A small self-supervised image encoder, trained from scratch.
Model: 7.68M parameters, 48-pixel images, arch resnet, norm batchnorm, activation relu, depths [2, 2, 7, 2].
Data: trained on rendered dice on a table, 72500 training examples.
Rows from block 3 of a small self-supervised image encoder, named by matrix and row number. Rows with one number belong to one channel. Each number is 128 + 32 x the weight over its row's rms, rounded and kept within 0 to 255. All counts start at 0. Numbers have three digits each.
After each channel's rows are labels from the 100 images, of 14848, where the channel reaches its highest value: "strongest on" is what is common among them. Only what is clearly more common there than usual is listed. The data: rendered dice on a table.
# convs0: first 3x3 conv (model.blocks.3.convs.0.weight, 112x112x3x3, each kernel summed), inputs 0-111
# convs1: second 3x3 conv (model.blocks.3.convs.1.weight, 112x112x3x3, transposed, each kernel summed), outputs 0-111

convs0.13:110117131097114154089153122083117161080128141093140138129149162123118097103113144175167132111132062139118087077139124083170081080135096126159088149114181041103122173146123174150152150072128108157107129137158132123116190088148166191112068130092101129064126108122108192165129113102104088166154122117143084086122210130127171111155078137089
convs1.13:105110122175111145093140128090105132129108114098121098078084105065089058102107129103142115111121125155123122094045103145151100097121148109113105123084128134111092141114170100098094113156096071143112089133092073104104134097105107143147060083106177084059080194106122123110125168087194094109143129098067108169137143092162154117133125097204
strongest on: red die

convs0.73:104163104107144102093150089136110148157142167069130144093121093153035118143137136113120058084112155153137128132170162108154074011114116104101135108123072163119132138163166139154133115143143139083151136103133155087106119095124137126077093135139099117098091092145117141060137106105031108157172110130143084095110148153106176088075121119094
convs1.73:110112177079135133110084109162103111112132125085126101147115095129127116135125160137125102171102158112150097176118137130085174118108188148000106128147151125108137103179086154102113115151148080100133134125159124091126096164182088056129099107110082148143183132144118077135121122119056151186139175103146140092091139094158162161092144117066
strongest on: dice: three

convs0.110:177164074137130105143126133110102112085098113125115126089162166135129179113159123110140144114089152174193162119124095128168152148169115099143118116119118079121091092134156169115140216110126143121117138168135140130097142069128138112162171123128133159137102039121091128077110039130023116106113168112175147153102200101153164109148095089136
convs1.110:150122122172065168101081147131114128142104156138051101170089084098114108077098133118163137101162123158115137080150088058139128155132148107098145132124122147105166108116079074116178109137093135120136133137138082124147238144183158162185148139119174103116135146134127083091111080141170158114159153115173165145072118127071094136072114121074
strongest on: one on top; white die

convs0.53:187114118097139125107130111120079090130115119115115147123124093135117116092156113103112138128149134158152104094163170142067142088117144090086119162017109146111132134137117143148160119140076141066118109118038149111181100141102135114171118067098121150076077148157106094100079123204060166158130082073093170098126112156116096152153109080130
convs1.53:128104193147152114126103102069121073130165184131082173125117118119115132146180089113119094093104085100158189104069108151096110101120124119096123106064087135140104127145119131092108000095131081141113125116103122115103115136118100106043092108097131099148121068105133116141135154105080164099133113125122163101151094117141109139106083107101
strongest on: dice: three

convs0.56:120070093123098144154123078102090043107123102071143075109143093099062158112135120127116148119102144152168100103147161136143085116096202099170148188118114121088131136172146124135039133132114154156093071084124153149138165120132109202083117092155158119148123178119120135075135138149069059107180108143139092142150130156145135144171144103121
convs1.56:077123076124138149129123113125117156103164156167145097153155086125125099167112090124136125119109076110149101120121130091102115112106218134138164143073112123194118140185185073120013137119203124125121080082124107104127134168097079147141151115176108171143145099135078129118113200138140064124158098115136163119112102153137131179143178149144
strongest on: green die

convs0.99:132143118124206113113099112142215103134120076137100101122169140120120073142127080140090080137140142124111219106127096137202092113197097109122139099061115153095167160128165153101103136112108166129119107109090111156089099058111124116130108147137159128162095139162046176080120103177098111165151147141150132140117092101115172109094138105086
convs1.99:123101126188103107054118152124113182124130116123137116134132084121107112098146115088139108089094079134093110116134129136121118118157183103075127180151146139066160123072081108128135139116100097150142090178133086204113217171112188103110153123120142112111158113185146168129140079149115094124136193139093140152141120124138104019112067144128
strongest on: white die

convs0.22:139141122168096124116148116050115140094033077142099111142137160133180085123074160151135107166102167127086154050189096169144151182165092100145142123153075123140096102153147127075123134153101161161133184128107130093115122122096138191126137166114131179124160171102138172194123122099138126165097118106173122150101107126175166163094102113170
convs1.22:131114113127146190132138125124136092100115126106122179179125073131134123128133113170121122097097093062104120097103145079111112118118235110107168108123109139109078149032102104145120143102145118142113164106193130091157102121110078109092096134118097128136163137132124121100146059115120166117106133120149097096062110070037063122103126159070
strongest on: yellow die; white die

convs0.84:113110119106070091124119076149073153159114142111114135133121131142115071094120138131074128066085104170143151087142115130074098098116121100152107149132120114110145109118134114128114108112075163092143066180010129076129117113082080114090195070114107147120108132088161115142084111185093060111114136112149138160102103103179105188116095153128
convs1.84:103173133121155092091075110124108160127148089142105168154158171117166124127139118128078152112113109083213148118113132166119113114090085141114086118158104095170095112084084096126121120081131089117131090156131128084066125179131067098084110120132197176110143141124103129126194067164132136084124098120075082130195102151113104116056079101148
strongest on: black die

convs0.6:070145088129105133062139178054191144073125063115154151132101130117128177097106186133157144115153121123098076046162077133154112185096152115117119150086104106101112182118110135135066119187093134142092112114125136119158118087103075185074097154122118125112156096144122147146116133146136129183107116097112117144156086114139118038119109103131
convs1.6:095086130108070089143107113104203120080107173105154173114108107120107121089099088196107061151050192112094104097146131121118130103195092085154095093078142170102135122096172069166146150123083112159140167101155136173135129130107104155085095132107092129078101109130120123090104127129096138106091120144154179099168092143122095108183123104117
strongest on: green die

convs0.94:107111133117096141100129171153147139096137137130098108153149153113220090121074158164182113157114126155048098102099089161126074153115121128132124123124168067151114119094193164177149140108150101125120139134180070135079106103162092126142089140111074124123099110072130120164100164093201137177090101153208106144114147144109106061138106162128
convs1.94:088126110073107101076139104124122110104105149126116100130180111133089152091132096089078115123125164057112100135096105104145081119156150124136112153083120205098105116130135080066097117089143136125154156088100097115115093106105109149122084218115130097133108093105088143103124102099048096098142089101120036078117171158135165080178125096128
strongest on: black die

convs0.16:074163152133118082160090054164112124142137147118104111109078122115159134100073124104095133155116185122117053104077128112097058071122183120147127112156095140113050113149128125098146122160155140047134156133130079134118125095162130147112127129184109080086134113116201092058122105099117140109144043148160094139085108136112139150122151120146
convs1.16:109113167127112169243108091111112137133111123148115138136141131063130163150129150104130096128085126127157120144109160113117107136111105112124143118139094102099027139222153095155132104119148117070095160149115119117179146120141088116121074091089146158174121076168184116145132137064147123091056087118071124111145151086087148124128170099091
strongest on: dice: three

convs0.0:065116087153124065159099171106145152138114131100128156087144123139099154115106118104117129097098128131085119081173105088088092108099098152092106116104118110117119207100126186118036132094106086155186140170129200140121152137105085107101184139123148147055119161110069181120135076117110065182100152143133095111115142119080093156135113136133
convs1.0:185092126158127142106060197122137100134111158113108066050143105137101109136135080068088148118119115097116104159088105144147135142116096127186128148181137134154135098085101103112091135169088187143125044189133148090154113107188134073088123132116175149127093141087166065151161094089091140140139124119095118136130097123112126069178098120139
strongest on: white die

convs0.101:144184150139073113120156125102159131142164094085128141133090158114151084132108123094114140110140097140109129121116121101122148079144092115140155125051135191114100163091103138122114084130095106071110076192112116108117113129188120155104161103139152172124068139072129096091058089070102117105206126078165158086080107164085180144065142133140
convs1.101:133105141130200225099124121096136168122070173161163131068145142146124134169152116086178156135167071144103121146114091137134215141144123116155134147120163080153121163087118169100148107194137117181137085120067094158130148151116163087114101107170160153130126136107192158156083115134097118129156161170125134134066084086154116102143112094144
strongest on: dice: three; blue die

convs0.65:136076089119035074128201122147097034108163081109135155150122144110124123094098151114113112116112114141119168137173127130132129123153073086161163144034124130126134132110114097129034125103041136130112088170091109084155138131087161135102157115078147144159086124166129124114065109155105154121168152110105133138114125120089135168127141142140
convs1.65:116162153102033080097123138115132096128129110120094132120163126127175085129094137110137134116122121132119097113145134168134092136115099159118115105060120114140078122047123046139087128082133118110199140085122085141127061120114129129094065130131119181129172097135104136125151141180117043111104059117116063140175083080131109140070126130137
strongest on: dice: three; black die

convs0.26:111159139131141128125127079164103121094110026133133121148107112142116127096165149134187127166158125111159091173142148110180074115170102129127134148087163098107122081128070174163138157100136162187111108104110090116130120095140149113087083081078142128127133102162079196120114140092003133160173139154145100118090162097116141152130134075101
convs1.26:138135140142090112079178075148144134167143094147091215227118100098129151115107158157187120146117098151125137136107112132160138127168179129143166137126086100149135126162121132196138086134130156130127105124120157111174089103107137236108115143174142139118158154152101217147169128152138104155110130150133095144207113124094161135129108106193
strongest on: white die

convs0.62:121139123129102127088161170151131110129098105136139138117115114130100059090083149143123125112121182129128065124152126156136045214106109144096103111154085069150114155153157174175153175182104086119118160113187080135112114137080140135119159127097069125156127129072146160164105099084134120125076141115127072159158176142061164148109193144080
convs1.62:097166098123135140174104109107117096123117111129152117172125161099139157116080123102160138169104136117145099230143073162124112166172141117121101109146114152146107096118129144157106169163084126136161174112113093074126126117121131133135088125129153120123128176096171147129093096124099153075115142000116084165207123055087111120136159176127
strongest on: white die

convs0.106:150106160123071132160129132071114174136121105161145145158079151158114137145110072053100099144139140091162142158105103119161138080115085129110089129158122136090141042137115147112117101087178150116124153105063135109098111133176132084085163123115168097133098111161067113058179104150057131089146127102129106179132131087125116123107136026139
convs1.106:118100089119145149123088124071122142046163094183160116135095091132119114128112089105084149148090156082149155107126110142091121113117111132098115130160138149135158098107102109108087127087103120116122122163118064127137143149116104162106166108101161115108051102134019117045099054129045166101137112126111108136116225144123104138140151121132
strongest on: dice: three; white die

convs0.74:136133157079133072096138064098071154083136071103146189103102107133088129141116126104088106129171103121163144129103111063065113066140144119121104139107149050105150098142128119081133103162125136132135118112101160120139102098108117127138156037137113142140076077137122129099117130186093165055142144109082154048103158152167115189140135112130
convs1.74:137115165162109066147122146103087154127145101085085146124150121155143104138219119108124128139145115125128189073089150090105102075112139153101111115125146036121107104091120172058135124095167086093110106167128100148171123159158076066142103059123118115104106139099117103065174098142106127163135119129095102088180130172132087086094116085093
strongest on: white die

convs0.8:144035054114000130145115137170090129115156077143124159160156150083142127122144141112097128108122128114161072092100152126124132127079170103104163127077115172138066125108133132115100119069101118136091101119078167107153114122109114130158136109149162119141112126137131114067059140119114133127147099127146116136123129132124125157120116107094
convs1.8:170184097118010149167134139146078097107142058127097105112123147153086086167140126124121135113069144132147152130146159118138149126107118144122104088054130143112087124106125102152121102100126079127191136078030125151123121144100109092167100144096141162092063171114092142094105136089136123106127089085126147134174143104167090138185119157098
strongest on: dice: three; white die

convs0.45:167156183117148090127128067136059136152095175101117146166149120129108118114073097117149102119125087137086120099127093159147126094084093158110110105128056116141150136160110142087131140043107127113167115169111112140130133123068175124110121164135170165067094139153089202079053084142160104152169118121107073069119122072111146133144106085127
convs1.45:138156109151095120093080143119094140099136049106092201161088134062116101104205108125109132162110088102103149098113103119166109113169168113099113086114122123136094105103118161111149143133119080103112140146119128158095150138121123083050137114105160060134107121070101098111134114097103177130126096128123178138125131180052127059117054108184
strongest on: black die

convs0.7:128146101112098117112110111176110163092131109104156038115104123130149155133079112112157099085162157169145086172156130140140153161114126137150160107137134092076114126158135126069172095062121140130128125101017093150099127151160156132130100117138104146080106147137113178125066058113122130146096103105117116167152130151154099066153156028084
convs1.7:172146154144132151096046194145108076102146140171134088153092133096129080116122103108164076096145120090110059134091194101129109107173139068128094182133146095137099131145093094141067103107112079047091126160101071115127139131146090067112131121099062096095150142103104108131142157066119085099121082104114137118122139128132125103145095154150
strongest on: red die

convs0.51:151121114138115142147123144183089178094083144122085100104162160113169152158103113144120046159155130123098118147117083148095144012136078100096128118145117120138117114085104074164160138135182140101112107099057126120142058154160154139141060119163139130153120068138104107082166114131083150132127104122115122140132152151126061101075138173066
convs1.51:117107153086132140104091102072088162100145115140130146157128093085115154117152113118102111120080113085125143130090169116111058089166135115088113149145165125168092125120109143122072110146160087116103142118089074141097107105091072075096141096042143094127047132128133112130086126119069166105071089189101148127122126072090109066146165064116
strongest on: dice: three

convs0.40:113109061163122069127140175121098083153143173162115096123170162141104124123115145189132158083115149153102099133180125148167126178101095074153129117110154106143134150108142130149084167090121146150143142129086128150095156135123110181106124131106129143111118180097114165192074119079253058148111146097133115163181172136113172122144125152185
convs1.40:137102134157137115159071081119147154042103129073135097118121160113149149120145104085079140126057103015106131146049094121098138057118139114115112149147085119116148100137099161122137149136142102106058108140121130175092114155164092084092125093151111154122116108135127086096130108109025120122097122115138099071106133140114070120120108101123
strongest on: black die

convs0.70:135150086149181133090145065097140101131129120122145083159113158148103163123167140061163143106099130126092138124135162118065092076059172106149154112141153045122110097108074135156064093138084089084135132084191174131163134101127115084103158024175116112148128107127150095093149141167143139087126152148093120090142147168107112138131098131118
convs1.70:100107133183083108185143098132158086112120104121126094125139126151107087139062131110126125049095112093098146061136107128128101108111142136066130148098095119095089130161147080116087136133129051095157144081120107168155140071089110147107107093146112179130108115170091102097049156105106074130169159080116127122145087104130078208135143183123
strongest on: green die

convs0.63:121169159119079126160119049093077147127147108113118151135130079108091116159113117113115159133149115113130154123124138126174094189157093096161132089191094104121117089109091167055121139106155121116112113080100118095148115115170103146160113104151131186081115143136059152116127067112044120158157193113110082087125162129109123172095152035130
convs1.63:124130103103053100143115110115114114090158050121116092152143123152111108100149152097085124097141153081129146093113052116118157129141116157107093144135153131149129113107090112054153136150105119137135136107163104165107142194084101140085191159132154097182068107065091099104143042138092154124136150186125144127090171141067136164164059113110
strongest on: dice: three

convs0.79:127177116134144166102139000205132161031135137103171156095094134140124093141128140127117102133129113166145178123091157106170091098143149146137123134095151121088148087150103086046125089147120126108141135143164117126141103140105142092159119090155065138133153115112136088043143075112066140094129108137101124066123129152119104137138127117100
convs1.79:131100126113170129096070130097103135097135148132154101100152118125095126138146139092078085164066146121171121140159109150102109121079147126086152152140167062144114093132119139071072165115072141117114092121141101083169109142096127092129146090125073146105145067083070104065157061170028082110118132147081162101138126108175098128118145128080
strongest on: dice: three

convs0.90:093138119137130114118130119110150144120173146026130123117122136128158126095100146164171083115151124138122099144118131066178034109143082107149057123123187096112121165148133175099122134100132117108120117134152154127103168118135128201104136139083104115000122116107067144138121130091110117136131161122145136096119228111117169104133103147092
convs1.90:095128130158108097110139127122130088108123131139123134096087093093076078047118094146113090109079167142126047127105124148112084116146120065108074119107095122089106091109140107070063112136059100105123132147110051115095126125116062109144098109051137095068115154096151121140111150059152112094088139098064106147111101104107107119145125125152
strongest on: black die

convs0.95:162140108121126115097115163118211000126157115159121132132135054115107145114137051100125125154141115134122123136142130160100157099170108143111140137081086124135171149132143116078075098084155173129170144073159108116111120099109089116091171142099125138153136126173053127068103102187128110151128159151102117108179106139121115185163119122153
convs1.95:134110138136161144075152143160097149088111119138163085166135094129116078146074116105122109146112096118117136135141122163143060166152177141067114181065129130100101121081058080117112135066088111153152139139139046077136093155156080122095095135120136128117142128162087109158087092091134109072172154080115128117107095020107132091124138138111
strongest on: dice: three

convs0.39:143134117072134120072122143163128181131130153094156118149120104104086149115125151141156152147132100129129068126056137113157143150122114136033145111087180123120135069118109147093149119139115148145091112129089066148109066110105161121136077113090130119115131086181129102038111182113135117136127094110079103144108093186124083072139115081031
convs1.39:145111134138160125084190152125148137169146177227111135141098096132135142106156145162113141154213114106117081182125115117155147132146190079139144117135095173149164203123114100124147132115127142125122166082086137152174107121095130035119132079125099107162137125097082122094105052103151097125109133137109111084092110171134085110116063173111
strongest on: white die

convs0.83:128164121128153117101141100129186122102101121108141114139150135125086099129116130080146078058137142183110093121102132109104115000099039105080130142163172134106128140123092136133115106098156128070126108131159151074055128116123161094146158143079122129074130142130134065082121083107106132106169138119131122115139147127074100150098099122074
convs1.83:129113130150170110095068131126100129090124144114115106110137123125116114085065128088176150128115128162155117155121083159166106171150142086149148136132116122139120096155091139122127214152109172120152105116140140148086145008116118121095091186123107134117160044139086127057100089160104151067117148129138168169114084143127086082101161167194
strongest on: dice: three

convs0.24:130131177154119144099133055077130161106128096139120182133149149160147157131141146030103059187100135149105165132115141125147134101119113186116149134128148122130193115107106145107143131098126119127087155080165185167174058131146144083143113117149131155133153117158089111079156099158058170097136088088124144020121134127159105161112106146109
convs1.24:088081108190114103133101100113192114136165097137157156111107131078128155106112050087105124125101110083098144096071114160096063082143169125116156108116113109172090095089110154118078060145125113155126119205098102170156155138097127168113092089112152083134083126115144122118165095101087123112145134109082140086120148119121084156121101031107
strongest on: dice: three; white die

convs0.29:160179111147126101043171150103112116119093000186105159120142102116139128136119139169151079113110108058139146119157115140092144084093144117094071132171173110129138135118109138156133137192129133147127120142115119157171095128125115198091084143129093127140108132135167179164098161116110161177118169092134129198121128136088100127207106120123
convs1.29:064119144112116136066108117089145106084088088132104240105103147157088126096131116147145114089119084105071143101102155112127130142150154095139120128124127134089119144078120144113105133152108142089123112121119114084161000105130129108089105078122126108121117120131147179115114126141097120096124114098100181123131093081068105068166119149191
strongest on: white die

convs0.34:085107153081135029118117097128132154158059090131097167123053092129099106140166105088107136121117121140164070157081132121113121092113092091120090109156132119121139123114160105097134107128124130162118147118051154110106101116139192126088128125079110110123092120109109115000119120093130071126130102148107077148116096085125165188125116123125
convs1.34:116119172117158163126132139142122199113205136103126131089129165169119193116097110107156125136144104126162097205129141098143131056074114084170136139096133096099137135137122119139159163123112151145100036204115058154158153143122153109135068129132153116095132173111149069123106116108097106161113154099080090104081112115147117118111078050104
strongest on: white die

convs0.3:081114121116136102071135142027164112151162111124115117154143101113119139129089139135122189184092129100152128103167136148171127106079117137084073089154133066163147131125066159150120130205116098111108082130129080106117146110122095140119111143120133139167126073125071128155165134108066102180158142139205073134109128171168174081113128072108
convs1.3:111133104113118138143157063136140144104065087128134190184089086139136147105126124159147116125146122113149138116085115105188131141124157070117047092105102082152125108137162117109113068175106072162146118138108148140098148122167089117132130099101131154111084140194084244119084129105132111166190068164128137186106160137136125091115127122171
strongest on: white die